config.yaml
arch: "vit"
input: "log_mel"
win_length: 512
qk_norm: false
optimizer: "adamw"
beta1: 0.9
eps: 1e-06
Rows from block 5 of a small multi-label audio tagger, named by matrix and row number. Rows with one number within an expert belong to one neuron, the router's apart. Each number is 500 + 50 x the weight over its row's rms, rounded and kept within 0 to 999. All counts start at 0. Numbers have three digits each.
After each expert's rows are labels from the 100 clips, of 14848, where the router gives the expert most weight on average: "strongest on" is what is common among them. Only what is clearly more common there than usual is listed. The data: notes from a synthesiser with random patches. In brackets: how many of the 100.
# router: router (model.blocks.5.mlp.router.weight, 32x128), inputs 0-63
# up: expert up (model.blocks.5.mlp.up, 32x256x128), inputs 0-63
# down: expert down (model.blocks.5.mlp.down, 32x128x256, transposed), outputs 0-63

# expert 13
router.13:536466484462528502563498506523565508571494486497497546524414413456509470430649408459519514504429506512495435446448425410557506527551465408506510564486466498561493612505525475525566488569509492
up.0:432432500430500500500411636357541500500385500500500500500500500380500500500500500500500500500500500500500471500500500500372432559500500500500520444500500468500500500500551500500500500346335338
down.0:542500500500500441411500500409500500500500500556500563500500500500500500500500500500500500500367500500500500500500500500466500534500500500500500537500500500500500423500500388462339500616463527
up.1:500500367355500500500500500500500500500500500500500510500455500239500461500500500500500500500500500500500500500500500374500354500399500589500420500500500500555473500402500500500500546544500500
down.1:388500500500500591500475500500500500500500500336500500500625500500631500588500545500500586500500668528411500500500357500500500439500435497500500500500360500500630527500500527500500580500500549
up.2:500538500638500500488500500500500500500500500458319403430500417614500662558500500576500500550500500500554500500566563601500561500623522500500500500579500500360500500500500500500500500500502500
down.2:500500577500500453500507500500500500500500500500500500500500500500420500500500500500566500463500500417613690593510641500500500500525381500425500500391709436653500500500500427593562465500500500
up.3:686538500500500441370500521500637500500500457500444413500500500500482576500500500500500500593500460648500500500500500642500565500500500500500500620500500500500500500426500500327500500500500500
down.3:500500630500500500500500500547500500601590500500500500500460500595500500500500528500500500391500500479500500500500500500467500500525500438500500500500500500500500579500500441500633500612500378
up.4:500500500500374437473500500500500500407500500500500500500500500441479564500500500500500455500500500599610639584500500500500556500500616500500500402500554500500500500500500500500500500329425500
down.4:500500500419500439442500500500410449500500500500500500500500500349417500500500500500500566622393409500575500500588500500500500589500610500500500442452500500500455500500625466500566500500500500
strongest on: pad (60); bass register (51); pitch class: D# (34)

# expert 27
router.27:522477420456395511450457492478473525492508534510507514519577527554535448509453487520538565429621554578533573524610493516501392402487493558470499487490476438487538448417450561534425459539449405
up.0:500500500601500500500500500500500500667550500500512500590500500582500500399500500500500394500500500500500500500500500500500500500457500500500500583551500500422577418468500500500500500500559500
down.0:500500576501500500416500500500660500527500476500500500500500500500500500500604528681500500500500500500500583500500500500500500500500397500500500500466500500500500479500500500601500500500500500
up.1:570567668500500500500500500384500500500500464510418380500500500404350516500500500500500623500500500500431500500500425500594500500500549500500500500561500590500500591406407500410500500500541500
down.1:307500500500590500537500500532500500358410500500341500399500500522576500500500500555438500500500410500500500500500500671545500395500500500546500500492500500410500581485500500500500500500529500
up.2:468500500500500500500500500500595500586500500500500500407500500590566500500549500500500500437562500482499500441500500500538589562500500500500500500500439439404407583695500500474379383581599500
down.2:500500500500500355500500500500500500500500403500500500500500500347500518367500500500500409500500500500500500500500479500500500500500500500500504649500569500500500500500500500500500500500500500
up.3:500550500500500500500500500456602500500500500675500500500454500562641554439546500500500500500500500503451500477430500628562500500500454478500500500539500500500500525500500458464500447580681500
down.3:538500665500500500500416471500500500508549500500588550500366500500500500420500541500500333596500465500500439465500500500500500500500500425500500500555500500500500490500635500500393500500500500
up.4:500500467500586657602500500500500500500696500500500500500500500500500500500500500500500500500538418500455435500500500500600353500500500534500577532500500500500593340500500500500500418500394500
down.4:500500500500500500500500500600500500500392500500586607500500567500500500500566500616500500534500491500500500500500577500500474500500500500500500500500500500678500467389500500583500500500500500
strongest on: pad (55); ring modulation (50)

# expert 30
router.30:396430489556550545505460457445546496444518423514353467495520457570556497552541456541496514533590555397366437502453469580458539392489493547417482531485531533397514483484527505502479498455490433
up.0:438500654500500500500500500500500500620500500513500500500517500608500500500500500500500500500500500433500500500500614500500359500565500500500500500500416604500500500500500459291531500500500500
down.0:500500500500500500623500500500500500569628500500500500625500500500500500500500500485500500508268500500500525500500223500500545500500500500500500500500500500500500500500500500500492500500500500
up.1:575500509500500336500584500500500500416500500416500500500369500500500445500500500500498701577500500500549500500571500500500385532500500419500500442500664500500500500500500500500421500500500500
down.1:500500500500500599500500500500500500500500374530500500500500513430500500500500434500500500625500500500657500500498500500500500500539619552560500500500264500500500495500565500500500500500461506
up.2:500500500500500500500500500500500500500500500500500356500500399500500500433399500500500500500500500560500500500500500500384500575500500500551500597529500500323500500500500500500475500500500756
down.2:500500500500500500500500500500504500500500500500500500500500500500500500459500500500500500500590319485500500500480500500637500466500500586551500500500500484589500500397500500500500500500500389
up.3:500500500500500500424595603602408500500592488445500545500630500415500500460500500500500500571500500500500500611581500478500500500500455567500472526400500500500500500500524500500584500581401508
down.3:405500450500421500500404500500538362500500500500453500451418500422500500500500500590573500474415500427607500500500500413500500500373500500500549500397530447500500500500500500500613500500540500
up.4:500500411500500500500500500500432500500600675477500377500500500500500500507500560500500500470606500500500500500500545452500500604647502500500461500500500500500500500500369500500500549489403500
down.4:500586500500500569500560577500500619664598535500500500500500452500500448500417500520393500500632500500500500500598532500500500500500458500500421500418425500500500500500500500500496500598540500
strongest on: narrow pulse (34); pitch class: F# (32)

# expert 25
router.25:475511533514490526514448407480549525467439497413504454479457503511441447576511571513475446482531437445422452466458467521500570589499507477514328482537474548552400510476530489543568549484540548
up.0:650543549538522498500500507559500422583500500476455500500500432500500500500439500485500500475500500500612616500500513521604500439500500500529500568500500500500512500549369500500500500722500500
down.0:500487500500451500437500423500530459500510500500500573557500500500500500564500500500452500500500610607449500500500458420450500554500419500500464408500500500500500500500676393500479500546500500
up.1:445500468419580548565500633556483500500500500500528450481500500397500500433500500500411440500500438497507500558500500500500500500500545500500479500518371442500500483366530576608520500500500500
down.1:500568398448500508500500543500500493632500479552500450500500500391500500444530500600531500537500494394575500545500563500509418500500570500490535500500500456500500415382443513513632500419500477
up.2:581632600579559500500500500500542500500500483500364500500506500500576500500500500500500500500500343500500686500500500503525500441500500500500500500347500554500500437521500500500500500619500500
down.2:500408500500500408500600500500500500500500500500500500500371500500500500500423372435500576585500732579500500500500450500500500500500500500397500396573500548384500601500581418455500500500500500
up.3:500500500500500500500500500500500500500500500500500500500500500500500500389500449500589456500449500500500500500500500500500565500532358500423500500500443500332500535500500548500500500378500500
down.3:405500500500500371500500500500500500500500392559449500500500500500500500468500440500500565500500500500500500500500500500704500500500609500500422663500500500500575630500500600500500500500500500
up.4:500607500609500500500500500500500500425500500500500500500612354500500500500500500500678643500500500500500500500500500500500500500500500676500500500500500500500500500500355500500500500500500500
down.4:500500500500500500500500500500500500500500500500500500500500500500500500500500500441593500500500500523500500500500500500500500613409500276500413500500500500315500500500677380476500558500500500
strongest on: vibrato (100); saw (30)

# expert 15
router.15:476488477365512476559468544449454481508452520434428471576509485414537567396525537522491413447545447440410452413418511530528500533430528490514360494574476463477470418512524456514515501448555564
up.0:500500632500500524588500293500390624447500500500500500500500558500500500500584500500500500363424500578406500641500500399500500500500552554500377578500509500500500500500500462500500500500500500
down.0:500500593500500500500500500500500554500526500500375549500500432500500500344455500500500500500489500500500431500440500500500500500500431500565500500500555500500500500577500472500500500500607500
up.1:500557500500500500500500500500500500500500500500500500500500500500500500500500500500500500500500500370500500500500500500500475500500500500500500500500500500500500354500500500500500500500500500
down.1:500500373500500500500500500500500500500433500500500500500500500500500500500500500500470500500524500500460500420354500282500500500500500500500500500500500500500500543500500500500500398500500500
up.2:500512647500500591571385371500389500430500500500477500500500500524500602500500500302500500394500427500500501604500500500500500544500500547500500500500500500537500628500500414418500500500500450
down.2:500500652500500500500500500500500500500500500500372529500603458500500500318500500500500500387500500500500500500447500500500500345500500500500500500500500500500500500555500430500500500500500500
up.3:500500500520500500500345500500500449500471500500571500500500500500500500500500500500500500531500500500500500500500500570500500500500604500500588500500500566500500500500500538500500580500379500
down.3:449500500500500500328450500500500357500500500500500500500378500517500500500500619500500500500500500500500500500500500500437613593500500500500500322421500500500500500500500551500500522500500500
up.4:500500500627500500500559405500540567594500550500537500447500500500500602500500367500500462500500500638500500500500500500500470500397567500500500607500457568500500500500500651500500500500384500
down.4:500500500500500500500329500500500500593500500401500500540500500404623500423500562391500444500657500500500500500549500500500494500500500500539500500648500500500500500468500500500500500500500547
strongest on: glide (100)

# expert 14
router.14:518469484519473467509459421447440544554513556512444483491493512436486633570511484428591461499492390469442474366484499523492505550553546464516388524529486509492501485515401449453519521545511555
up.0:500500500533500500500500500500500552500504500422526500500500446500500500564572450576396500500500627500500500404500500500500500583500500554500421638500500500500500500643424579500602586500500500
down.0:339500500502500500413415478500560500500416500500520469493500500504461438500500602612500500500500427500500500500500500555500500500500500500500500500419500500533500500409495525500558489422456436
up.1:500500500500500500522500500500500607509528500375500500430500500500500432500500599500500441500521500500500579500500500419560500500500500448500372500500500500634435500500500500613535500500500500
down.1:598570500500500500500500500500500500500500500593590582500500463500500500500500329500500558605500529431500500500614500453373500464500500535500554552534500500456500518557500500500410500500500500
up.2:545500500571500500500593500543436370500548500651500500561624500500456500500398288404497567579479500500500500500500394500393500479409500500500595500500500500500582500600500500500460500500436469
down.2:500500500700500500412500500500500500500500500504500500500500500500500500500419290500500587500500500465500500500552500555500500500476500534500602589419493500428564500552457500500455500500500500
up.3:500638512500386500500500412500416500359500500405517500495465500500500556500500500500500500500412500551550579500500500532500441539500500500500500472519401500458500500373500338500500500500627586
down.3:367430500500500500585500500500500500500447500448473500500432529594500389500555627545500445500500500500500425500400540500500583552500500442500477500491500552500513500413500500500600500500500500
up.4:500614500500500500241500600500393500477560500434500418500500500500500500500500500500415500625500500500500500540500500500500323500500500500500500441500500500500500500412500405500500500500500500
down.4:500500458500521490588500535500500530500579500458500567514500500669500500587500500461472447500500500500500500500500500500500500500500500416500500500500398500500500614500500500500500500500500577
strongest on: triangle (38)

# expert 4
router.4:505532595547539463514437576473436559514550497503442545614471566466491458526430494443514548626477430410457466467552515554515567516490424515472497516485490485476458525503555521439390530491500546
up.0:523627563561500500454500500500500500380500476431548427500500500414500728461578500549481500500500464490500500614500500500469448500500500635614500586580500355500517500416500500500500500500591500
down.0:531500500409500459500631500500500500500513500500500500500500500438384500500417500500319500500500389500500500500500500500500500500500500500500500500483544563500500500500500500500500500500500500
up.1:617500500450500401500602525500500500330500500500500343500500355500571500500500500500401500412500500500500500500487636500555500500500577500500517500500500500500500500500500500451500500500500500
down.1:500500500500500500500504370500500500500500500500500500500604500500568501500500500342551500432500500500500500441406500354500500500447402500500500500500500500500572299500500500410518500463500462
up.2:500500500438418500301500591500500445629552500500500500500500500500567461621500500500500500566500500500500568500500500500500611500500500500500557500500500500500544500500500500444500500500500368
down.2:500561520500376500500428398500555500500500500402500500500500500401602500396500591500500500500441420500500535549500500500500500500500500564552500500500500417500500500500500403500500360500500500
up.3:500500500500554500500500534500400500380500500623562361500500500525500500500500500500500500500500532500500500500364500534500500500500587500500556357528417500500500500500500500500625500500500602
down.3:619500500500500356500500500500500500500500500500475500581500622543516500500472555500500500454500500500500500500500500383500583368500410500500500500500500590467500500476500526444491500531500500
up.4:500500500500575603600500500500500395500597500500500500500495500500500500500500500500500500447500500500380403500490500500500500421610439500500509500500500458500500500500500500673500500500500500
down.4:380500500500500555500500500500500500500500500460500382500500580500500500500500500623500500482500494450500333500500500500500334500499500500632596500500392500500500500500500500500500500500500500
strongest on: triangle (88); pad (51); filter motion: fixed filter (41)

# expert 17
router.17:473513499455431429373489513428414470501511580516439388441568444482506487476472461564483495566518592556575602529506558437437494581515597515555415503575478548413548501492499539480496541444432397
up.0:500500500500621500500500500500500500622500500472550596577500500500500500427500500466461500616500390375500354500500500637548500500500500500500500500500500500587500420599606500500541500511500500
down.0:507541500500500500536500500500500500500565500500500500500500574384389500500500500382407500630367332373342500433500500500500668500500500482500500514500500500500500500500657500500552500500500464
up.1:500500434500500574500500500609500414453500500500500500500424500582500500473500500500500580595500500500500465526500408500500494285500500500500578500500437401500500540383500441500500434697594500
down.1:500544500500581654612500500500586500500500500440392500549500463409500387500500500500433441500601500500500458500522512541588500500500500500564577500500500500500594500500500500500452500500536500
up.2:500500500500500500500580500500500500500550500450476500500500500500500500500428527500500500500628419500424463500500365428500500500500500500500500420500500500507594332500500500500500352417500500
down.2:500500500500500500402500500500500542500357500500500669500500500329500500500500500500500393500517643500601500500500609558492500500500647500500500500500500500500500582603549537500500500465500500
up.3:500500500500500500500500500500500555576500408302500500500500500611500500500500402500500500500500500500500500500639500500654500500410500395500500500500500500500500500500338500500500500500500500
down.3:500500500500500500500453500500500500500500500500500500500350500500500500483500500500500500500500500500348500500500500500500500500694701500500549500500500500500500500658535500500500500500500500
up.4:500432500488500500500500500500527500378500500569500514500500500500500429579500500500500500500536500500500500500500500500500500500500464370458500328500500500500480500500397334513500430500500500
down.4:500500500445515413500581574500500500554500500500320553500500500500500500500500500500500500500500500473668500500500500500630500500500492500500452500500500500500500500449587500397500500636500476
strongest on: echo (64); pad (57); detuned saws (33)

# expert 23
router.23:540535523549560564535538485509538415449567528544520511547516488501548466465532569459455386508572432459419441458507382440486422499594469521583589422407510505531469541540468536437466367537553494
up.0:500500480500377500500500430587599500500500523583500500500509644500500500316442500474520500500500500500500500500500500500500500500346424402500408500500587451500500435500500580500500500500500500
down.0:500475500500500548500597500708500500500500378500500500500500500500500433500500500424533500500467500439500500500471500500574500500500500443500500500500500500531500500419500500500500500500514500
up.1:444500500500500500500500500500500500500500500640500590500500461500358500464500500500545563500359500500500500500500500500500500500500500500451476504500500561515500500500500500542554610500524500
down.1:500549500562500386500500573551500500500500467500500500500500490500534500606441435500444500500500500500637570500500500579500566500622500500500500500614500500500500500395538579500320626500500538
up.2:500500500500494583464500500500500500500500697500421500500500500421500435479500500500626500500500500405500525592606500467500573500500500500500500500500500500616491500500500500500500500500500386
down.2:500500500500500500500425500404500509500383336525571500500500500500500500500576500554521500500500500500500500534500557500500500500500500500500500591534500500500500544500599500500500500469515500
up.3:500500500500500403500500480500500521500500500635639500460500500500437500465563500500500500500500500500500500500500500373587630500500426500427500500461563500449500500573687651500389500500500500
down.3:500500500500500500500464500500640500500500411421500500542500500500500500566500500462344500500471500500500500500472442500506500500500636500500593500500500543500500474555500506397485500500565500
up.4:500500500500460332500500410436500500500500551572500500500523500500417500417678500500576500500524500500500500500646500500484500500500365500471500500500500429500411500500664699500500500500500500
down.4:500549500500500579500500641481523399500500442500500439500500375459500500500500500500398500500500500500500500500500500500500406411500590500689636500500392500500500471500413500408465500528500500
strongest on: echo (60); pad (60); drive (57); square (26)

# expert 3
router.3:504493494496557570472558536544494439439577499506514454546446460403471470515530568523490494463381518500419471501522509489415514565509583510466512534527555579428535435489502451412511457542459511
up.0:500500429589500500500500500500500500664500614631500500500584500487500500500507500500500500585500500500500500500500500500500423500500500500500500500500411500436359500437500543500500500500500500
down.0:500500450375500531500500500609500608418500559500500500577489500422618543555500500436500601500500588385390500500500420406500611500500500500500500500353500515518500500532358370500500414500500514
up.1:500500500500500500500591500440613500541500556426500577500500500500576500500500500500500587483390500500611453500500500500500500500500500542378500500500500500594564500500500581500429610500500537
down.1:500464566500500500500500420500289500500525500500500500500547500575500622500511597500630500500567500500500500528500500477500500500500435551630440500500527500500500618500565500406628500500500500
up.2:500500590500594500500500500500500500523500523500579500500500500500500500500500433462500378500500500500500500500500628590500463500500500564500500494500500500500511500379500500500540585500412500
down.2:500500538485500500611500500595500393500566500500500500500500500485382500500500529431500500464500500500500500500500468500500500500477500531500500500489500500504573431500500500500716404500500500
up.3:500500500500500500500500500500500651500411500474500500500500500602500500409500500500541406500585500500500500392500500500500500398500500500427500456500500418500500500500500500500500401500500500
down.3:500500500500500500500500500500500415500500500369500500500500500500500500565500500500412543500349500500500630500500500500500500500500500500500608500450500600583500500500500399500500500500500500
up.4:500500500500385500500500500500500513500500500592500500500500533434500356335500500450585353500500497500500500500500500500468500432500587500500500471586500500500500673374500500500500500500567409
down.4:500500500500500500500500526500500500500500500500500385500612604500410661500500383500500500500468500500500618500500281500500500586500500429500500500382500500500500500353500500500500500500500500
strongest on: echo (63); bass register (62); triangle (35)

# expert 29
router.29:523506513553571556576512454535468523566585534513564542534440455540475507451468564388509492447558532441416477454438451543477464480430451460521492479434490572497535369496482487533454563559494503
up.0:500500500582500447500500500500500500464397460500500364500385500583500643500500500553601500500500500500563500500500522500500500500500500500500500500500500500373500500500500404500500500360617500
down.0:420500504500500500500500500500500468427349500500500420500500500589471552597502500554500500500500500500566572500406606500564500500598400675500500449500500500500500500500500500500500500500500500
up.1:500500500387463500500598500500363551500500532500500500532500639500500500592436500415500591500414500500500500523500500500500479500500500500485579500500500500500568407689373500500500500500500500
down.1:376500500500500500500487500497500555500500344394500500461500500500586632500597500500500519500500625500500500500500359500500500594609507496500500406524500500500500544472500500500500500500500500
up.2:466500550418389500500500422500500500429500477500500429504468585500541521500500586500500500500500500500464500500500486500500500591500508444383500500500573436564500500456589500422500413500534500
down.2:580500581500500446463500500500351539436423500500595435500500500500500500500500655500500500559500500404500545500500573500500500538568599500385500394512500500500500500500503532500425500304500500
up.3:500500500500500500500346500500725500500500500500500500500500500351500586500500500500500500500500593533647500671500500500641500500500500500500500500680500500500500500500500500500500500500500278
down.3:500500500500500500500500500500500356500309500500500383500500500500500500500500500500500500500613500500500500500500582500500500500500500500500500360582500399500500500500500500500563500500500341
up.4:500500569500383500372500500500657500500481500500500500500500500500500500500500595500460555500500500500500500404500500597472500500500500500500551500500500500500500355575574554500500584500500500
down.4:654611500500500440500500500309489628500500500681500500500500500500500500500500500500500500572500458500500500605500500403545500500500422438500562499500500500500500549500500436500411463364500500
strongest on: bass register (91); gate (79); oscillator: detuned saws (26)

# expert 7
router.7:499433519555489422529534442483467504563496494507544500550528523459481546466438383500512464497558393436433481369509452537524465531446540498523429544533479500441534373528465482410462494468477497
up.0:486565395500523500500500654500500536500584500500500500500511500500586500266500603592500394500582500500500393500500500500500500453608500500500500461536500500500500476500639500500500500500579500
down.0:500500572621500500500500500500500500500500564500531500363500571655384500606500500500500500500500500500500607500625500500500500500500607500500500500435500500500447500500343548500500500500405500
up.1:500500500563500500621500500500500500500500500683500500500500391500500597423500374500500500500500500500500500554500500500500500468500500500500500681500500500331500500500500500500500500500500500
down.1:500500467538500387500500500500500500500695696500520500500500500500629500500500500500500500500500500644500500500500500500500500500500500500421500500584500387500500500500500653500500500700500500
up.2:585500500602500248500500389500500500500500500500500500500500527500500500653453407500500589500500517431500623500500500428500500500500500556500517549446574500400500500500415500500390429555395440
down.2:500500482421500625500500500500500500500500500355614500500500441401500500500514581500500493393500500500500379500395500500500500500500466500500461500615500500500500500500500500531520500411590500
up.3:500606520500500500518500500500413371500500562500463446500500519500447434500500553479518409545500368559707615500500500605500514500500569500545500500500423539520500522500528500576611547500500566
down.3:500428500500466500480500487500520500372500500599469500473500500500500500468465427566500606500500553471500500416542419500477500500500500500500495500459483500479574346500457500466442440500500500
up.4:544500500583500348500500500519500500500640500500500500500500548500500500609500396500466554447500601500409558451500500387500500500500500500500500572469500500500500500500404573500500422621500500
down.4:500500500370500603500500500500500500500500500343500500500500414500500500500528628500500429500500500500500500500400500500629500500500500500500490429607500500500500500500597582581532500460628500
strongest on: bass register (50)

# expert 8
router.8:613483551540387476479444404458421493410420480537501603577434608460479403478537514525474478543455582574564513554529538508540491516427493435464520493507548511559502450499501462452435428515537513
up.0:448445500454500500500529500500500402500500416500500440500500361430500585500500500447564482500500500500500500465425500500500572663550556414500500500500500500500668583500625591500624500500565500
down.0:500397500500500526557500500573429500500500500500566635500560658500500377500500500500508500500500500500500500568500500500500404500500399500500500408470547500636429500371513500572500500410500552
up.1:447442500557569500500500500500500500500468638500605500500618500367500567563399500599500440500500500500500437500500500375450500500500607500500412419443467500402559500581500500500500409444442423
down.1:500500500554500500500500500500399500435500500500500575601468500593573500429398500408568476382475500500500500446500500500500500500500500538438539500500500574500437375500586500479500500627500417
up.2:500462500540500500500500500500338500532500500500500500413500500429500500500610500500500500500500500461500500500500500351500380500422500466500457500500500500500321500339436438500500500500499500
down.2:377500500500517500466577551500664500500500581500500500500500422339549573500500500548500500400604500500500500500500439574500500404500500612500425500500429500500625557500383500500500521500500500
up.3:500452433500500500500500456500500500654500582500635500500500500500500538500500500500500500500500607500500500500500500349500500500500500435446499500500500500500500500500500500409561545500500500
down.3:500500590617500500500500500500500607500500500500500500500500493500500500459500500500500404500500500500500500500500500500500500500500500498500500500500607500500500500443629499500429500500500454
up.4:500500500526533500500605500500462500629500659500357500500500428524500500500500426500500564584429461464500500500500500500500500481500600500500500556500391545396406631500500536500598500500500514
down.4:500500500500500500564500500500500500500450500500500500500500500500414470500500500504500500577500444500500500500500500500500500500631500587500500500500645500500405500500500500500500440367606576
strongest on: harmonic FM (36)

# expert 1
router.1:530479501510490478529509522550579531503392467446471541561409536496564428605433532499600509476596445441418465378507428543535584477435545456461395490570600492548513475540461496498538479531520500
up.0:500444500433500537500500500500500500600500500413530500500500539500597500523424500500500562500455539430500482500500500632500469500500579500500500500530500500528500449465500500582500500474500500
down.0:412500548381541588500500500500579432386500428500500500500500493500500500500500500500362500500500412547500500500429420429500449500500500574489500500456500500525500576500531500451385500605577500
up.1:464500500500500500500500587500500500574565500472500500500500478506500573582500540500618500500500500500540500500500536566500500500500634651458500500500500500500562500500454500536619546500500500
down.1:500548537460500500345500416441500569500500424643500428500500439500539500500500500500392500500500578425396500500500500477500500500500500500500500500659493500500500500609500509457402500500500500
up.2:500500500500500500500446500500500465500500500432500425500569500500500500542452500500500620500623500500500567492500522556500500500584551455642402500500500500500500500500419500630500500539500500
down.2:616482500461500560500500500500500449561557500500500500593356500500500394500492500457500500500500500526626500500500524500500500457500500500500500415500457500559500500500500500355500500594500564
up.3:424500500500473500500644500465470500475500560500500500500500397500558519544386500500500379574500447500500500500500500452500500500550500604567500500635500527500500500500500500500500500500500500
down.3:500500500500500500500539500500628500500500500500500500500500500559500607500500500594500500607500500558500426500500500500500546577500500517500500539500382500500500524607500426500500500500500500
up.4:500638500500427500517500500500443500500500500500500500500500500500500500500500500432500500500500500500690630500640500500500500500393500578500500500349500595500500500488500500500500500500500500
down.4:500545388500500411500500573500500500500546500500500500500500500500500500500500500593500500500500500500500500529683657500500500500500500500536500500657500500500500500500500527500500500500433500
strongest on: vibrato (61); envelope: pad (57); harmonic FM (40)

# expert 2
router.2:499557573516527444437562515461468508507496572469443462495522459427518495421469464508477443580471372403417508480509534604520515564401582497534481499586448529493487416523577453443500532458474527
up.0:500500451500454500500500339500391500500500500500500392500500500545500500500500500500430500500500500500500611500500500500500500500500517500500500500500500565500500500530500454500607500500500484
down.0:500508512500500500500500500500500586500500500500500422537519500500387500500500500500500500349500630629500500500500500440404500500500500500500396500500500500500414500500500500500500436500500567
up.1:402500402500500402500382500500580500500571371629500588500598500319500500376500500500500500500500500500500500500500500345500500500500500500500500555500500500489500491500500500500500546500438500
down.1:500500500500500500500500500513500500500377500500477500500500500500500500500442500500500457500500500396500500500500576451500500500500500500500500500500500454638500500500500500500500500500657500
up.2:666500500588500500500500500500500500500500500500500500498500500500500500500327500485500544500500500500500500500500500500500500500500520500500500500698376500424500500500500500500477447500500500
down.2:349500533689500500500500500500500319500632500500500500500500466500500500500500500500500500701579500500604500500500500500500500500500500500500500500500456500500500500500500500500500500500500500
up.3:500500500500500500500500507500500500500500500500567500500500596500500517500635500500500379500500500500500500500500500500423500464417536500500563500361395500500500500500405472500688466500500500
down.3:500475425500500500566473500500500550500500511500500500500738500500500500500500500500500500500500651500500387500500500420576514536500500500500500485594466314500321500500465500500500366500479500
up.4:500500500500500500500500500500500492584500630567500500370500500500500500500500500500500500500500500500500500351447500500548500500500500500500408422500500500500589500500418500500628500500500500
down.4:500500500500500500500352500500500500500500500399500500500500500500500500500500500435412500500500500500500500500500500500500500500500500500500500500500607500500500500500500500500328500500500341
strongest on: pitch class: B (47); square (43); harmonic FM (27); pitch class: A# (26)

# expert 5
router.5:520547577558516462559535544473532560506470440606484536487489469526504539511467486537536603496487485424527532503539575477557543525581485496398484522607501459502428513523521566537424541501507531
up.0:500500500500500500500500500276500366500596500301500500500500448546500500500500425457500500500500500500607500500500500589500500500445500500591500444500500559500500500500543500500500500500500440
down.0:528500482501500500500500500500500500500289500636500500500500500565500500500500500500500469500500500500410500500500500414500500500461500500500359563500500500500500390500500500500500500500500500
up.1:500365500412500391426592455500500500500500500500416579500500500500500500380565500500500527500420577500500500500500500500549500500471669500363447582500500500500500500500500500500500500500500500
down.1:500500500452500500500500500500365500600648648500500500500541500500561500500500531500500449500534500500486378500500500500500346500615500500520500406616528500500500500500500500508500447500500500
up.2:500466500448421483500500500625500500500436500500500500591500500500446500401594500500586457500500500500500500417500423563500500500381526500500500500329397500500500581498500615500500468500500372
down.2:385459500500500500604571500617500500500500559500500500500500554574604500500500583500500422500601500594414439500500500500423500500500500500500574373604453500500399500426500500500500402500500500
up.3:500500500495500500500500500500500534428500500500500500447551500500681591500584551500500500383570500500500500500500500453378500500500415500500500392500500359500500555416500500500629500500500500
down.3:500483582540500545447500495500500500500369391500336500500568586500500500365452602500588435500500422500445500500500500500500565500442500500500500500370587500500500500500500500570500500500500500
up.4:413425500404500500371500449500395535500500500500500500391547500456500500500413604557443500419500500500500500571500500467500500555500592323500424482500500500500500376500500500414500500488427500
down.4:500500500500500500477485500500500500500500500494500500702500500394500500500500595500500509408500500500500500500500500500255500500379500500500500500556500500569535500500500353500500500500500500
strongest on: filter wobble (93); notch (87)